From a checkpoint of a small model that answers yes/no questions on an image's attributes: encoder widths [80, 112, 176].
Rows from block 3 of the image encoder of a small model that answers yes/no questions on an image's attributes, named by matrix and row number. Rows with one number belong to one channel. Each number is 500 + 25 x the weight over its row's rms, rounded and kept within 0 to 999. All counts start at 0. Numbers have three digits each.
After each channel's rows are labels from the 100 images, of 14976, where the channel reaches its highest value: "responds to" is what is common among them; "place" is the part of the image that holds the peak. Only what is clearly more common there than usual is listed. The data: close-ups of made-up surfaces with and without defects. In brackets: how many of the 100, against the usual share in percent.
# convs1: grouped (7 groups) 3x3 conv (encoder.blocks.3.convs.1.weight, 112x16x3x3, each kernel summed), inputs within the group 0-15
# convs2: expand pointwise conv (encoder.blocks.3.convs.2.weight, 112x112x1x1, transposed), outputs 0-111

convs1.93:517519526546523455509506521515513515500499551490
convs2.93:484519490493464480494460492499537563531496508480501504481495529470522537569499477476483533506510481450475518500449496521462515499502499515526462494517505515509490505514512490471506467454518457523446506485474495525490533483551483485552485526469464476483497509542501522504509527491498478474518497496555463495511516518479472513502531527499
responds to: tiles (57 vs 11.1); specks (38 vs 11.5); bright spot (33 vs 11.1)
place: centre (40 vs 14.1)

convs1.54:497515486528483454508521487479490459531528518539
convs2.54:466536488489493542487513512469465494484474476527539486494488504485434501494457472524491457489506516508514482490521509489545498502545483477523508517496524447485514485496477481498494516532486507482485473504542502513487484512476515493518458457481534558463522481484535487471465499506495537466491475534474547497527543488525513553489489502541
responds to: hole (59 vs 11.4); crack (40 vs 11.3); tiles (32 vs 11.1)
place: centre (37 vs 14.1)

convs1.23:446507469490492511484492523468507520448499484520
convs2.23:523486488474483535505489514507476484499451479510482523499518469534482521542484499530522502493510554514469451486525497522494515483509530518508495503538497435471525479483483444507473500517546477483549504510486520523465471539521493509519522492551490475474515490476519491512524492478461507481510448503497532475534490525534529487490535443508
responds to: hole (83 vs 11.4); brushed metal (42 vs 11.4)
place: centre (42 vs 14.1)

convs1.66:481488483539502488506444544497522516473473489490
convs2.66:545485486498483528530536532477484478488537491468538518510510480501544499472517513481521477482511540561530463491521481515546480511527535492497514542470518512486502482502464481509514497527481491491485437500478502474549484530486482488463474479466486529428527472511455471515524473511514520496471507525492493503472528508509505479486475470505
responds to: bright spot (100 vs 11.1); leather (44 vs 11.2)
place: centre (37 vs 14.1)

convs1.105:465479480502436461492487484479512485471489507506
convs2.105:540483476466516474494485538483494494471461518489489476495457504500516499543508450499527486498505490552519484524494447520540477496562534527496518551490502484475508539504504482482453502532548468469531471495514552497510458506504490478486486484480538483492520480520458464466489491483491520513505484505518501477460501502478497449509505475481
responds to: hole (83 vs 11.4); stone (32 vs 11.1)
place: centre (41 vs 14.1)

convs1.8:541552506494518490492500540496543519484472515499
convs2.8:532493496485465521457490497477519457441484516461509524470484450493519480499513498467522488502509506526482510510480473478516446516499507475490518536501499472491448508507494510472497493524503498513490467539418461519523512529517494478524458514509503519486541503537483492511497479439469499537518494520467498464515508483522480480527534490456
responds to: hole (100 vs 11.4); brushed metal (44 vs 11.4); stone (32 vs 11.1)
place: centre (47 vs 14.1)

convs1.69:485462522503469467488463494500470517464464491481
convs2.69:503453500499479507523527520539515464500537523513558488546503489468540493506512523488520491507499524527517461494512498532545528481500540519482501520491496515506500503466472507511529470500504525458523467481486452466554473516491471507449503514463467538466501459495493495544507499530527505505461503522504487508445528517505502464478465477512
responds to: bright spot (100 vs 11.1); leather (49 vs 11.2)
place: centre (39 vs 14.1)

convs1.20:512536532539502525510528524544488514520483473513
convs2.20:516518505479499494500506488475475525561539486517506515482509505480503481517478513528509510461513518521530501482536564486474512488509519516507491489475476497501567471507477483541486493499517481511502535459475529472486489479496525530554516505447481462557507510458525500492544510521482528530495458505547497482495531533446481492487500479478
responds to: hole (61 vs 11.4); tiles (40 vs 11.1)
place: centre (36 vs 14.1)

convs1.84:521513538515541503527477498500507527509553466507
convs2.84:513516507553488540553477479470532523499542538522510533527486478487537538504508526475476531542509536471472500488496505508504491503493518442507470475455499476507498484487500478535534426474489503504458509517465455499510541484483504487538525515508475496503514521502521536525522490512520492486476511472519482506497545508537473472463502492497
responds to: bright spot (62 vs 11.1); leather (50 vs 11.2); scratch (36 vs 10.8)
place: centre (42 vs 14.1)

convs1.78:453507496486506489470499513539501551510499459518
convs2.78:524499487532484520526493507462502499506520508487526546480473469513521538554468546484512506492503536485499495487491482536534518490513543466516473504471547452523512493480478463494523437493516507471475470472474480498521515497478510468486521546488448513463528473503512456540508472481505498456486485476507494487498537511525477474477493483537
responds to: bright spot (62 vs 11.1); leather (45 vs 11.2)
place: centre (33 vs 14.1)

convs1.62:498483464480538451520500514482460490479517526489
convs2.62:519469512498495512506523486516532443474526510466503520491499438533515480476517512492533459501540522523514520492522489483522470498527518478446527490495473509495459493499480536492496478503497480483543466499458489468539475533473492457517503439502522519461527501506462467508545492501503527530482480549464483502498486534521498470514506494465
responds to: hole (99 vs 11.4); brushed metal (34 vs 11.4); stone (32 vs 11.1)
place: centre (44 vs 14.1)

convs1.106:522496492446500479540503497496478507484495450534
convs2.106:496481496440524474489510525489496451485495511495497442473473494495517488482534512530515446495514480511517520525510483486538455557523488480463550536460482538531503526506521532484476478486480475471504491518503513491507479480503526464513473477493519530471515498511470496489471491505525537541505548486479508502449506462469476486509469500460
responds to: hole (78 vs 11.4); wood (31 vs 11.3)
place: centre (36 vs 14.1)

convs1.3:512499506480547471474506542530523500485464475517
convs2.3:522504538500470524531505518497523507501519549474507532483521456503519496515510586481518490487547540501517498480508519494477504510457520442493515476512507475506458474489470528526512459496455513508538506520471454481554474523487520486513505515508512521520545494474489498515540516469508494523489521497468496475538480499534459485474518485505
responds to: hole (100 vs 11.4); tiles (33 vs 11.1); brushed metal (33 vs 11.4)
place: centre (45 vs 14.1)

convs1.12:525488488477529488519472487446511487458467486499
convs2.12:537466468494475491496523496494480493475469477494474504494469481504503496504531481514516469492527515556500471499510460506516483502546521511493508503495519444461493492511499468511477512548554475493535466515510532517493499561508495477485521469541524491495520487530468458468510496469439525479537474512488519460516504538504499483524541453487
responds to: hole (100 vs 11.4); stone (44 vs 11.1); brushed metal (42 vs 11.4)
place: centre (39 vs 14.1)